Rows from block 7 of the image encoder of a small image captioner, named by matrix and row number. Rows with one number within an expert belong to one neuron, the router's apart. Each number is 128 + 32 x the weight over its row's rms, rounded and kept within 0 to 255. All counts start at 0. Numbers have three digits each.
Before each expert's rows are labels from the 100 images, of 14976, where the router gives the expert most weight on average: "peak on" is the class under the peak. Only what is clearly more common there than usual is listed. The data: rendered made-up planets.
# router: slot weights (encoder.blocks.7.mlp.router.weight, 8x128, trained with AdamW), inputs 0-127
# up: expert up (encoder.blocks.7.mlp.up, 8x64x128), inputs 0-127
# down: expert down (encoder.blocks.7.mlp.down, 8x128x64, transposed), outputs 0-127

# expert 2
peak on: planet
router.2:160088153092111141082157103162149191139143127129091148086155094133129066103172110130123128142150125109107160087138180078164161102146137165078141162176121170113099119162119138181147113077111101170097113157124106161132097057192117085136141157188074144160120103177157127070131187124165176066121128141157145110105100096148085131161134113149041128139153155138153148112137174103079171080110
up.2:095105164145064036176150161152103095093105122051119154170145127127128110134185129151149070089146127059159093156152109138115123137112127121138161112092073132186105106143119097106164090161148066123093126154088030123151119104112121111111086174111102123165157186127188116123152192169113142150107140171155117150137133079104165114106066145099131094144167135135137112122145153137168076137134
down.2:172145144134158175126123147121163222161115152168149114175123164095087147108104067125144211166077100157113129079113094198148129139148188100159128162154084122113154083124133098105064132068138183125138136100130185161118104139117127131161142110121146177085126042137126121121145138128110127141150167134080162100153148167089042134143174120174086173136109139110143165120133121163137102118158
up.3:164117194150105161100076106137117118063156109117113151155067162181093129103075110129146142085095149142124073128099170106088140114099142113102159102172115155169127175133160135115103122134094148063143131084155085073188101207171110122180131172172129119062143130102114115155153167167186151083150095136161146117082075136112087158153089113145137116091134134076148066120109103138092136143099
down.3:113129040100190109095169140132113136180086100124137092128179114102174089147121163123138190180148089147156159163138074142154082103111104120145133170029116100125107135103119117147180100153064123148142119134120156110049145106077139097150135131162110135137114100140116134072106130097064099168153196109104070158103161142134149122097182134111131144168184123158088128170116126142158160111093
up.4:137132087114163145132056122064122130116150170140171163080104154081146170203124123124124091144153144150090153153109079130124141165099177110088151148122114131128146120082159166104162059180094116120148124134101070182121109124087111094125117127105152156146142142101170113082139197187154095195095167168135135182152131058134145128114131105150143173200103128153122184132114078134093079111091
down.4:138184128153189146122194146152126157146080169146138119206133102149088122134138118118151127152106154138162158151127159125157183077078123160184091057144193135137127105190099149147150205130170129158128124165118169151143112115106157158097115107149118142105121148182199140166121082076090141117209114108105134089150127116157084195100115138140107160125144130103138168090143142163169181144167
up.5:113092141137156156127091083107120156104101127142156186133141130167108145152120142169168162153129114129090119162100124098099178068131150121148110162077072086164111163187138069132121070157112112171114109146082209198137159055121086117130069052113150131159140069148090139114125151121134171098157163123122085124115073168146121133078090125104141115122175167121147084080151163080105104147135
down.5:108125136081099177122172121056130117141117145134126117099094114132077120118176154172154136122091183169142101068121112161107121110070124126124122138134163109137138105126150148126123156089113119121175125088187118095097077188096077127086183187154089148079117177117118098146145153135148059166113216114151085155128197085088139131165108169157121192104180153153140145189148110161102095126123
up.6:082111123138132255111141074134126098180150149099147105143125102098139091129144143114108143101155113075149147181109194100106126123131115125096135131176095061146158087135051158142157142160139136108109147139172110092100116130131131100113098129083094068113131161156154108138099117124111212151067129182173131121105114143159123095139176095104150150165105074119135126092177165146183073123134
down.6:120140148154090013116101162114181156103105045120132101130130161175095170140100154221107127161129131120115075074131095166129115118121119103127085119141132185101108155094162146076132111107159142146163181092100158177139159099087085140108108135163147131116180104142086109106215121115129090161168105081185087140129122106118102160135140148144096086119144163116108172152103093109137119092143
up.7:181087118139125122103095138188119084106122144172099094112152120145178183100130095087127111107105070067065200092124085174159108091188104097118148144133148165135133183063157132117124179117160122121122152147119162159113116155135178169135152137103179176106172108169101175162148178095116076146167113129097155080099102151147131130133077108138166132120112169103121099216150137098111164139156
down.7:088130126112186095154111131088126156140140127154138162138099114069085067161089167110145180210130151218144103174137197053164124123109133155110145143119152117131127093173145106178190034111075154138117110141143091116105157135136104126120163138114109125185091096123099084084103143147101180094115114118085116149109150153089126147084169146132092128135123154119159149048122145128119127144086
up.8:163142064133147101104135128157102139114110175112086163098153087149173110111129121114104176151165113163124154127135121126193133100102167168199125139132078172164114167114116064139120106128101078185149115186162137141117141102096130051087166049120182166113162086129119143118110117114066093128140142071127132136142126199065144142110142165084129168162148111130168123161123162081196126114087
down.8:100122146100120171128146114096176110197140088149165103110105119111032133119120144152124055157101153142104105142136144101112145155114115114107114107123184121101124098135132209113154145131151160087100174102081080146108119198144126169148127166112096083157112153149136114124162100169232123079101116150088167094145104102179172109148155108138159140089104150147087133106079069161047134136139
up.9:171182119140145144105168177154092092074129118175155098123167076155046150162110102101085115090131149210162104077150142096112176125149125180136125163133138120132170160191124154113134193137170124146186098152173080132132100188162109106101130138142173093172137105145125128162128159125158065091161081068125147152146166113133132136127121104169120143144109099147150128192098111085089168110090
down.9:136088145120111126137106082095115166190146116103146190170108098097191098111133088115176129147091123058098093160171135134111081175108123112124137069124144103164095141097113097147159044129088183121110118074126158121116175112098133139124086107129051181142113177110201109111171126153074170104160129183118121158081115137151159094118181097113164107130146152130107112083149153161180135147156
up.10:140169098125152106122108089061118161132153136176135094117149113140109125189153138109131104090158163203159128121113171087079154141163179140140164131105132145102133154130086141104157155140102132171111157156094061202105150100120089132128144087072186147121119100117152104130145116097112114106193114114084092102144122137147143152098126128088125183082176140131127164173112154155145157254057
down.10:147125161129128209122146102114098123090126126109084214094177131099095130108130139133158103138138084164121165141132107178149104149075105148142097087088173108104125132177147128156086173158144137146152094049163187131115157187100164158073149110129091154039099185107105138149119128112095163129121157120183058134098186139137137098143108110162105123090154156113141170084173137088093145116096

# expert 5
peak on: planet
router.5:130102157061084098102056146133094189124166085168136088084158104133143148159136116090098112184121170146096091136193094124099097152152121124122143133115076105157084100081180109182071065126149162069141076132153095128159139160153114122142181189154166165113162151134115083162112152105147119087146086141167102142153097097133085118175165118162144127115104123142103095091130161149068081142103
up.7:088096108058193140121142150098112125112107174112136132172123059178156146126156116087143145122156078163109062143105141101127082142133089100135118104075096117156074152075095017129102110139161101113119151169107148160112146137081178127129085136178139140131107129119130076186106148108152116159098133048143129148121107156083113132151155087125126076180121178152125139065146165108180135133156
down.7:149153119183098114154129136132153139116115147205130128106046164053083096130133128186115121127016127120185127086134113121128180117140135111134143119133124137130178136150167199109097110135127158173138094077135136105107125087234085113116157121106113150139140096114151182113146123178124090089115138185113167143142118104162093095145129166075126131069143089101144112153091087148094100110111
up.8:116208108161126174119087111092135089148164161097120129078172105125125073041044138093103122102093124109098054179118125132127139075098133132062125166106157124116121142138097112134117171106110118092113111076176142106165096108177162170123098141148097077144055099149143114153160089162150128100170113128142096146142143163150119097161130105113089119104098150106131138038085127116143120074153
down.8:124050159090140109115135111178103145126111116199166159181128173135150160194163157179123132132169124155180141136102126140137127149156135139200132100117115162166077133127126169148140096142168107175111144121071168129123129145121114143135134096077191140128179195136173112124183143092071109115108129089185134137099145077101066123098111096145184143175156110162124147167152149164182152181089
up.9:109108131120097132147113150119151131112143090101114162185141101143208147154157154108164094159112083130130096140089142109134088133136077102104131112078150113118062132151196033124098146140118116085136111168163177143123156148136186157173125152181109131162129137173174150167152159135144079153108129160173118191166137151155110126158150117158046127162157175109161126125081146168125113029157
down.9:130144144116142109165182131128155122130148183177193117130127155091064049100145112131078133132098161164136126164136099174126149144112142127135155109168121123127172131124110170141146143119136140151116158070051124090140102116149087110095096159067144115149140096085115182117091095144133146114146105099117143077047140068091097096060084091111192092090066056154114127119145128117162143186135
up.10:099160048118147078163123083148137174148150140121124129128141122116097150133150095142073166127137093097112162165140171082195134114187116158153114131135130100127144142125121133182122179127063109154137101154183126101142084139098132093119095067135125067095157137086167091118123123104139168130144139179108106036112107179146113125054052212155162099147132071154109120141111098142124110159159
down.10:136130193125108152136095185087140135142062178110112125140197123120136135097104151164167119157122121184115065100090100166072126162055103131095076111150137172067138159101148129081121101127173143114104141090067165198148175158105092155141125189165106167174147119174114122166108105106135096131143131138111148171155147093104129153140151085067125143113153173111156068082156150097138089129113
up.11:139177072093113106063129085125141083154059119112145149133142135131144179099094090149120151143093105175081059106103127131135102126131145148081112169134076057090149164179147160151131122180083168128095124187133116098088120138193169066171108201135113080181133087068134123155119150160098098120140129145075106101125081119119139099112182190124176126125134140102106137101148138140115095103134
down.11:123122120139176137200139151133112143128097124170074139106137160153082045205139159108115114094161148126142176155161155125162162100144124142181163129104163146118116112084120174109132126094172092162116151124118174187146141115110083220102154087176125166128162203159122155089171095106192177139148137107166137121162151083127178164156124114115143135127113050170122158111128095131128169152107
up.12:102096174092141152118165108134164119146071181140082166156032154077173156126105089148151138144149179118129119146067102095068094174137069099130104150107155153101140101144127132123132122069138150089142124153135145102055097116099138077126119174131132108126111157126103130125103111172149108184109162121117119134125103112150176254131104137106171110100110133150144150158120157145166111042143
down.12:161149104126142164154139129120146143100161096158155093110142110156125114119125126059094132192093115099103160120173162184172155096164199118135168091070105068148158101106115102123124172173151118162104109117146086146186142135162131145135124113135136169145101101148145112144166175091161155111140111127155174123133071090105092040096122148165069182137162120113062107149126083147028168138130
up.13:138169126076088151108122095114149121151107158133154092107117150182116138157142095205127136129122139152148092111186081137100099105148146131159143137131135118054191161121068167120162105136104175138119088110132122170128132137131178198131041173168157124075113146170155150193163152175154151114131133112094149115139117113117170150100082124154213151083112176098066109087145161149137174173122
down.13:105051138138169126156128143093089131091098131154134192136156128065121134102116163124080086091130142179081118151079157143132129122146159127105142109095124125220119113170155103106120121121174080115145149159141099066098148168109096108155188053118110136172129181117152107083161066081069104179108127163142082194124141155116088120109161126149081092106185121120155115078148128157121118124165
up.14:102110102152093118107180184143150196120152085081145131119094094143123126124203100122067069106137149162112076119171150115145169124072131141147112109133157102126153154175142145119133125190133129150115066160139063142116134096134077095080132167103167118168141126113077100085182137083119134107124140173106158154165134111076159135097105232180069111187122127143125163135097114108160142096118
down.14:152128133117166099169125129159093084135107184111131118115102159115158130115078133112172159172127085096115149076092117135087101157171064113109109131157112119094132076133135128092121133107131155110086182131093230067112127154135171182194139107165070138099088123190108177119071159130134101185067144105126121093119149103143114124122147102076153103138083081114141119152205152137099101097172
up.15:110140132130163154218159129102131129177148132151151101110128185106140139118108179123119137176143074101137136076164102173148121143169136138156117119123130167095145153149217104107124106135147121141079099169112137127181158094082132127118118099062171145130075117129136156136052167177052080151078159126131103176157124122188160096092172159113191121090120130147185142159169132123094124179163
down.15:085097085144099140108101131139161131106094164125110074126098112138116117071164114047147078113134127068050150150123130092116080131100142185118130134139124083132195076127123153125133120123145179101141116138140132160084087197148159149089161171163129093121140156168132121160175147111154166189194158131146133126134149156109073147165071086169071182160128157100118115090127158152150123053137

# expert 1
peak on: ring
router.1:090053158148130153118077150112193100114165163148129121106076105111144171125095167109111143157072134133091115165109061112144095174089074117087138144155095139115096090088153064069168137155096160073140132069176144151126170179099153099159181127160076147095172090120139142151146154137166096132139138135148160175092119163117121194136174123137187077173108156155127134106152147144099113147142
up.7:073099145115149156053122082071124092148101150199082092093147116088087078076130086161058118138119120195127119126117126133153083137135139147149152125074191117103077157147124197138132115130078076124141194149158106094134100128105130122102090102110119131113130092116156136110156101112158130148180102091157092093064126097157137105102104152134155111170142106139164162160175129082102211113105
down.7:102088155079140085211194147158085178127129102081126111152111145174132172179079155101150130133142124097112126107126171143110198130110111098139106122163099173153162177087118097096113112115204096114174090081131182150083142126184077113134151119184162128084139166138108102124119088075143157147147166146108161109178125150167134145129134092134085133125095133169097092097088178136169097146173
up.8:153176125131151149114168129145124109093121172161083114129070077125077087178118099090121085120071170181171143104125152129127135118119161163116134129096178108172174147162132148123200105174091160152189065156069107157112091110160181118130029100087147110123131142162137130163096109104142128141146097057128139168139115122109113115109141088155114099114080072129104200106145176121146167130148
down.8:144075112143143115150116124131113156132136114101174121157173177157123134138133172155116163087152036083072069154128090142102126132106114133189104141171111121119098151121116077134037117082171118076115156116203139112140133159103140158131187146220124162138126081103069071052174157098189128105125135111124152157135102126157106128133157138105126132158180136127158116097070115119103114106143
up.9:133057115216167160095089170139176128164121087130099138134222115126134130097149134097138106161174094069062151220136103112109163124088119090143154143123148143092091111102142171123110159158133111162085150124171121123112174115167127121117146159091136102101106152129101091153142116108153150160069159166152140108105127098163170063116082165124164146116181129188171114129092118127142098140183
down.9:088192062061095118111170081161084104112194154141183152177073129137135124101091081123168118121130122170163166100093110142137146137097134148145094137130128124190145135113079123142122147142112130135134143172079141095130135095150113117083107072167087130125127119056162161127023092120182150125162087113119109114124106116136089139146123123134122140147081160067069143166165103148108156055107
up.10:123144134124108142144150152089150086112093120117110151120121185124105167112082178136168071145100095148142129146040105116121133056136124170155114084153168133140136170111152153119131121088078112155102209136147158154102145157075131130113087133069151179129121208094124192129131091094109131138089149068231109109143167152135130146103120103079170062138121151144148137070141094115123093139142
down.10:130116163129118163122218146146123190145183076109133137166181101110199116162209149111104097150172174081153124096158115098145154160125114178141127050115099143130151132105108128137083062118110129136170125122128124063084151120170149135036120097136131109123090169118155142121123146095091113139129115149110116136170114093137136068160105122173151151147079073079165150151169125131152151145071
up.11:048128103118137145111066143167177142148130156065139148143133179092126089160190164140161104127175094092079130093177115124123071136073111075158101150110110159138164119100124121129114057143154173109114086065126178147074110123129106138091054163130143154154083108159116142175142129170136150134115164119114081180159157116107129158163168104132070151147163132134132129082168130148096108123201
down.11:153209137064114119135138107112129114117122148210158167148156151099153075105145119144117174121092121155104167130138103173135094059184186131095132098141185171180169173103110144108126108139146084183115174201094116120190113181109141122188156140109115136092138134141147123067126119166119062073132122115095137135095121109133089131067119109173126106097144133107106138152109142084150184175105
up.12:078132131155140119121177123141082135145122249184154129156087123149105152190125146130141125148122174149154132071098181153072096089155150126174120087137167112148173150120146168152128151074048140098196116123065169171137138127137120167112126100132173170109118132132083173068148125155162109097108082082120112185162118079126122108106101128149082125114126087095116098146140169150123160098131
down.12:109136112111164119146120156198162133098172105016135095122135183132196150069091150129112096134177092072101121149129115122098147147162127167187089124165106124133174131126168129131074134129145193164103154103176133108145094141197150134173141154158163142168105080125145133140071163100130104169154165137097116131124148161140117116168147111079121060127118161125091187115119150136108097160199
up.13:193167106112117093114137105152151164108136105166147135186145130159145132064217082150127169165117143092140137136110127134125157136145185128123149128098102087142072161140085087090068106138104143120111114170071125157127116123093148052129120158118133148088081110118114095111064154185108101183147115147117181057127145141148103126164117183090174160100157161133072123165159114149168160096064
down.13:183129098126096107129152084176037111155103159128119138082087086096129124146074071120194091104108090152133151159128089179105128162113091130131125168148180134092141131080162223152162146138140141172130198144097161110089100144134126149107122140114108097077190128128131146131092118071180101111070111115157150151137120089165143110111153135145125112172093102096116088114088130165090102070173
up.14:132057157126101111151047156139136134102113144099133119143191145118104098133098161107128074165173118115065144071131136093146143170096137077145139111182118144100146121123151128115107109126149100120175126048152123145170132107084169191119161124129145143133089122145148114136161186147116083130122108138163127108177150162051132088157089096168035143149176157087121117131128108138100033136174
down.14:128148171090097117111182106160155161143126135138092181128033145069126114122208134149125120131131128184156102164181136139081089089165200137116103121122174157145159155101149186129137060121125143137139131157107159095166205168117121084117110136125134120105168185115088125160087135108085176132108105117100093164053169105169121175111143116121148095123118148108141163091108127077129171174139
up.15:109113117078135076167154134144154144175152190140177139069138092110188096227143154086124184145181159186149083155106181100132101153120135144122173182143115162131079192113089080095155096153133138119154158130111123136143193116128106067146176109175153118143088126123147116109102176083158101130132113139129136120115104166121126126060136129061093162184163137130120151122097128122082120122094
down.15:105120154159162161108132124132101082128117158136097065166091152136077109053152126168111122104108132114138080054137094134120106140073156102171081055078121204146180079110158192167070138121111082129146116161117143147138082082143155172071045125145144127149169096114149077139174091114105132110160143103159117164135132150113117158164102099130123092106142075109168126137116147131169165155139

# expert 0
peak on: planet
router.0:083102122160065130070180089154129114140131103131154161125135086077085162094181082151201075077132122116107082125148080131084136179108164188131106167176164088073160083135077156141086081117092105146142182131104145169154154123147110173079125097086107143073129124096124112098094155098144131153124072096162149139146084128159090111134120143135120106142187130136093099136073098088122159132156
up.7:126103104110130091130162171158160163107117130177133080174147111115087141071123118134164173135141126120122171080172184122067119134115107097129126093160142059146113072147111154113135087145088120093153106135148147085093134104118069138052058135141139144181103181076109132159138142082153156116126083189116112143195107146112094159100183134089087102066102156097173155048142108132136123123113
down.7:148110151136104163161148117086088095160174122041121132059118158130170132129100131133133066092134139162116158151093120151173121103163143138098074123101116157139097163092098077103103148104162132140095105126130174126166137170123152160203211053134136101078124067185120107139165114147148139145108149103099131122106164152159133174147079167187178173155134090106092096181142175113120126120163
up.8:130079200123120138114112100078136138125116080133109131135078171093157138145085129114171135105163142160121127096083135100148141120088128177174166111148186116127098116114106118079080122102100166072155145088102125105190154138164154149112119124178129170157223096153127097128065124153181110087120108098029102133140104139115145147125175148086187122152151085076093098121126138084099113186106
down.8:134143106111153155108102085148090124181128197106114138081126134161086152150129147138120115086166127144127106137163097182078096133148134088098123143101114132106179139150160180152159090164116101159142074188147088138085113127123124117122163172070096111123073152149106159122206087079127176164139157169193147146103192140150120090156072092142114117132094161158136144098088105181159064054112
up.9:092103115142122139186130157122127122131137021163121142144096107159203119153146162116124141155164116130114136131115139134150142097079136142101124173098124114142112152080076075080135195175171109073176131146110128082160174131105130152111087082129131164130138097077158139096091186098154107092134154155087161129194109153104116152127142145075148191138184069129152143192147134171074129107083
down.9:157146128109127170090128098093072094121090198101146118136103177108120156115062085112144099096074108139125139163133111145116109139138139153090141087116140145150155163176148191184162046100118161166076082103170087160124116190145165105135140141099131090100103171154147111173158086159105163171129122083157081134096138107154112112111116086190100099116063165118118122087097104095150128191171
up.10:108158125120176102175130145146110186155106091126164143132172092172108101189161099129114083060151155114133151187147133154139123157148132091163094141138149123125138171129126190114163117076117156197148135129139157149149066140116101174102143096127184082156147211137072150141179112085124124160147133139141121179187122092159135069174117149187117171113131152094122144195079071147144136145102
down.10:120122139114125151120106120099144051087120153136124169144103150132126133059137167104206111193121062182149124078153129139125108111145163125131147100082121134155127118125135091122146087123173064137115085154129117096087164119142134127164091154103142178100073089107153084090074137135103109107125185128097078055084096175077132160081105140067157083106111156149130169041165162131123131141124
up.11:108163150134092185149045127082139081121152120066095166146053166163094137146122178120176071149110116147218050139124132116110110127147188160113145133099159125121121136101109099083118089152125170117177081100116085108163167123084131132051073157142111145164116160090162116123105094094181176120104120101151127179149110142146110118087113127158127100113121104167120112088145141142148179140153
down.11:127136096109151126049153149176167129129081103154155102104161118084116136137131102121130187094086059117042161101131122210132092139170126117132062154161023155167137139161096146133145143105163158150042098090112167191100122143145116142175189141104107116103151105157104080141106146124101125159158140154090129125114108121092088116161118131133062130152145131095124137130087151149126082108125
up.12:167146125083094132071120100114150160118088171141119155138091159115118057124172172149150070160133091186138096119117048144121123154094122066141134123121139144109151104081191166130094084122145180137182128102088140193123087091100173065142112173160146110103095128168133124154066094170153115117064106076127136147100169100123114134152150108108085127176126199112124145120102137128141104061137
down.12:094109132103195105154170167168120103122158109159155144131147085123134138113127071102107131109138172071082155154135175121130114110103146190088120055116133112181146157235128133145182158140139113144079108131073113088133130149143106182153115065116137127174157166144173147167213166098105099175149126176185131137125108104164109110109086088132119135116142101125134200089096116154146139165122
up.13:113117136128114144139150119099106102197170093132143162062152121122133136144149090125090082087159188216097037101116148077149151179153168170082197179134127133103042135128109133137111107114104121098153099130140090140193139090160128095115140167163111078155133106099147030101100068114153117121132086123079128114154105106136186139119130125129129123150132128109138144129174117136129162166093
down.13:138180142132103188116073149133156110143079144098118127178127162136123135179143190123177130100150136137092131124134112154128091113126116162172100085146156125214217146152135146111122141124166182192127145065154123131095131099082119168131102110096098122124040155138123146143140091120120213192128158140183118104117140115176096109200153091104103154145173149119136140141101121136102112051132
up.14:175145087106195089077119141124149130103141124140087150180168182117080171150124152119085108139108141172157124146121113141133131104118140168126096168038133083154155116125147089140121159128099083178130083106192128096080178154146145128108146128112031156103135133115112101151100107145115183202169103173119121113065119169154110129067197095128145136134112136152109123138187149188141123089139
down.14:122132178133047202107108125123127133175157146091176064126138101157095138120154086139137166132132162081061116106123128103136149160146099100157151072176094192103075117103136153094143133107128206103092171120122145188170111123077134114116165118155160104151135101125092105114152120109156087073080143092190161155160105122120114155119108170159083103146157102141145124034070136128100123138120
up.15:130081102089139091140175103125131163173122102159084133114152152120156125181181102185147057120169120110148131171143117132158115193141139046163070118128126149128135140139120128140116052105097057134128167151116157107096073116134168134144133171142144093155144143118097118119095078170162145130162148176120075087160115148133149134119164108128140122117189137058169050146091121147218089117132
down.15:114150135100120197169104144144136095097058188109165094159088118136154122129077190079111155145115140169102136120128125133101110072154092166086154151128149123137148085135149111119148151160178158121115121128160144123151136191126125164154123113140101171102101103136113167062117195108116091096107165106148127139140058050042147105055094159101113123123091143143129206135156160099078167119146

# expert 4
peak on: planet
router.4:068086098099106097099110117145165096119116173176176142100088118144181053109149077069122221143160068103074124143127106128187103112149178136112110178099159115089110123130143175088082098133159153104122130129093116148161122142185179103134157142161081125149151095152100177094137161129101117090148151123108102184150100136143137117126156075163089148139156172146127104136047168165129122150140
up.7:081166117153142176117207163121181110099071085046121109075140131192089114146126126159077103085111192138145174107202136097181106110133107106141153137135136169136088138083110184083068122171117116139143119137124139096130150141145089104123096123136192149088146071145104150165142131108137145097071134064125150113120135103143154150121134177132158126142105114166137146070173068111102157160150
down.7:106155124108088096144118101140129194117191137208141105168181128135130142125131146086127180141111052102165125166062109142062120146116115103096103161096111117135151122160132065123110136124133138140130151096120118145098149207151190163141137148146055127152075186113154083130132126183111096142101161180138135135184134153122098136088125081104149161167121138031163098129118112106164084098116
up.8:125127136140145056150117186156181149096150086173105183093115143109135111117103210085164132137104168155148104112143104175150137137073154157106122126105158106136141114123126137089091141182093085136120140089055167101098155133132118125130111084081108115107119122089088181094094074140173156151126123139138099203176092189174112127148043154111193124162120094095124180118126085130168133101124
down.8:121144085099147216080103116135059106208132160089163107129103125132125136135180122100109115171157040139124125108136154134148130128113120109083111132165109120114153122120107184149112110074166111133125162138135144128153132120114128155151118075138071093103004124156162107153164168123158165166143141167149128086138141061164168086177118083185125170090116158158138154143101126135102077126147
up.9:098109146146182125109050171156133114138143103079155128130168128122108086106141113189118169085133170107117123107138121090113152081120095140122163151145050153132116151124092103180152115120129119108184172124170086073090106128156092131136136096093122093101080089121155114149174148115120073129092102151198136100105100126174131082138182179188143135154105109136131117139114099085046074157213
down.9:147123116101128113118196073179103118126159161197114140109093113079130175168133126137134112093148079202182129149112132147183069141098156109129093092122174131125151106135133105094089161124199128104144101176135193170146111120130147153166134154144138149144148137113104113110152123141142190131202167162106139131164165103094139151078136081044119149163142115100088121078114173155177180116069
up.10:173172067130149105123090124180100130154210132176161113128165140118150132162202070123103106151132098104103086113185183101082152065161091145142122069137065106131131159090105079118243134152117163095096123136093106155092119144111103154155143132120116120092106131124144132148185158114121077140150130138098146077071153125174097118081088142138119129108101099138157081133163140129147136096111
down.10:114050168101136147071131098083115137112054172126098144095102128133131159168053188134135111079153173152119126139101124138191121199114166070136114157120159162142127146129124130150085066075176110216144160094112143120177143140152178149068130112104144129154190070151167107116110094139114131123090134138127130167161093145092115109110152154130138128081138153108158140145086181103104116178133
up.11:200129133172192073077122105076083112109133133167067192094127109110144145085128066115164142101110126112082168099071134142088137105138131115159186144079147101105167167145121159118134147109099147150070125104126119111108150122125176160168160182079107116119176146099107108175119121126135033102123126148164106108131152157101088118094084145071184148082143114129195147152163135114145112089113
down.11:074131174106146182132108154089140121137109155131133104131151162126140090167091152094110069185188174110105151166147170094155155130113167145129091114175148126171059091096145143155159135112151121121172181082096123160178116160129105117136087102112154170099103115173145162118173136153183205135067150153107137160118111130127157104171138110166094147143074187144096106111111127122107195217111
up.12:107128083131138084121110097128088145111149159175099086116101154078081125114063105096096128120069096219138134103124085144119121214139078104093131126152168131116153138151145109181142102157142184109145109114160187152104144145148153137181144160123119140109172105123088123145110138156146058095152112108070153129181152123081130126111119113122116078148150142153132148133155135066061194220117
down.12:095123158127153160160163144149113090186061109134135135108105123109136132146200110161138154174183157104105115136149195075144104028140143186154120102091160124133152126141072164158144144082093109190066133144135116114153123100149085116102089124143095097136100143165137193109165169072142139157078087117142115159083115171148122130064117175119114179122133141126136079103117138190136122072115
up.13:178123021137148074115089161143166124130088062138173156113165116109087185152148124108102195129150126162091180121098119088176182134142154121107103113145119127151144139136133120147154140166116122134088155126142091158076109119158083092157183123086117136112122126143145122205165124112079091117165141126146150124085091122162149100161124231164183092086124121154125161141106090139125103166073
down.13:098146183097101178145145093172112106151171203162076102052086144120145100108111149148209073154099138108178137165128125126088096112093078121144171129103183124093098085100168153103150108107124109113131110154111154132135126090118180144076070128165106101122132113123148109064111126160197175120127163127089093164182138137103123133119148095090109160161134132091073074116110160105137187137169
up.14:066114130124148133099131065125112115111136158159115059129058181085091086124115171166144142177129098124149135143065091174061075121103071133146150094142123136084136082126141150140103110055095116081146141114130187098108086104150137171164120155149112188151103159144115096132122122152095167110118145130108123124140129152101145208142136117091157156149068086110139116135160133130063219160160
down.14:157187130132129148160166165138171137152126087141126172078140097157139136155173108073103118081129168091090161097166178136163174121123199101083106104124179094122170130141096139083151216174176151151099119156078132145120127206175109179134137122102109054124146114111123136100170164126171123107095158143160144148112137109158085104128095182139079105094177138156102161137091162174149098127142
up.15:116084144157200133128123145120095119169098095077087056126117120127132143158127078187162140137176077139092149129169146147132115153196153112099103139136126169117107079103124096129094105094109131059094149142137133082142122146169119161125143113129140067104137055132109154145103102126071119121115132176175112085144155095144150123147167113100104077111124068179116044108150109087105184199184
down.15:111145107068063099080125079131157143039133140162119159178117186118102125108162119103171087120107151124162154154139121093122098074115117173152124073133181137176143111142170139123138118203098151161196151077111182169138128140133136146129117153137143132144155164075102094119175073118170118171128152083145131155144138193086107134086085139104168153140144158106085160108145095143085108054113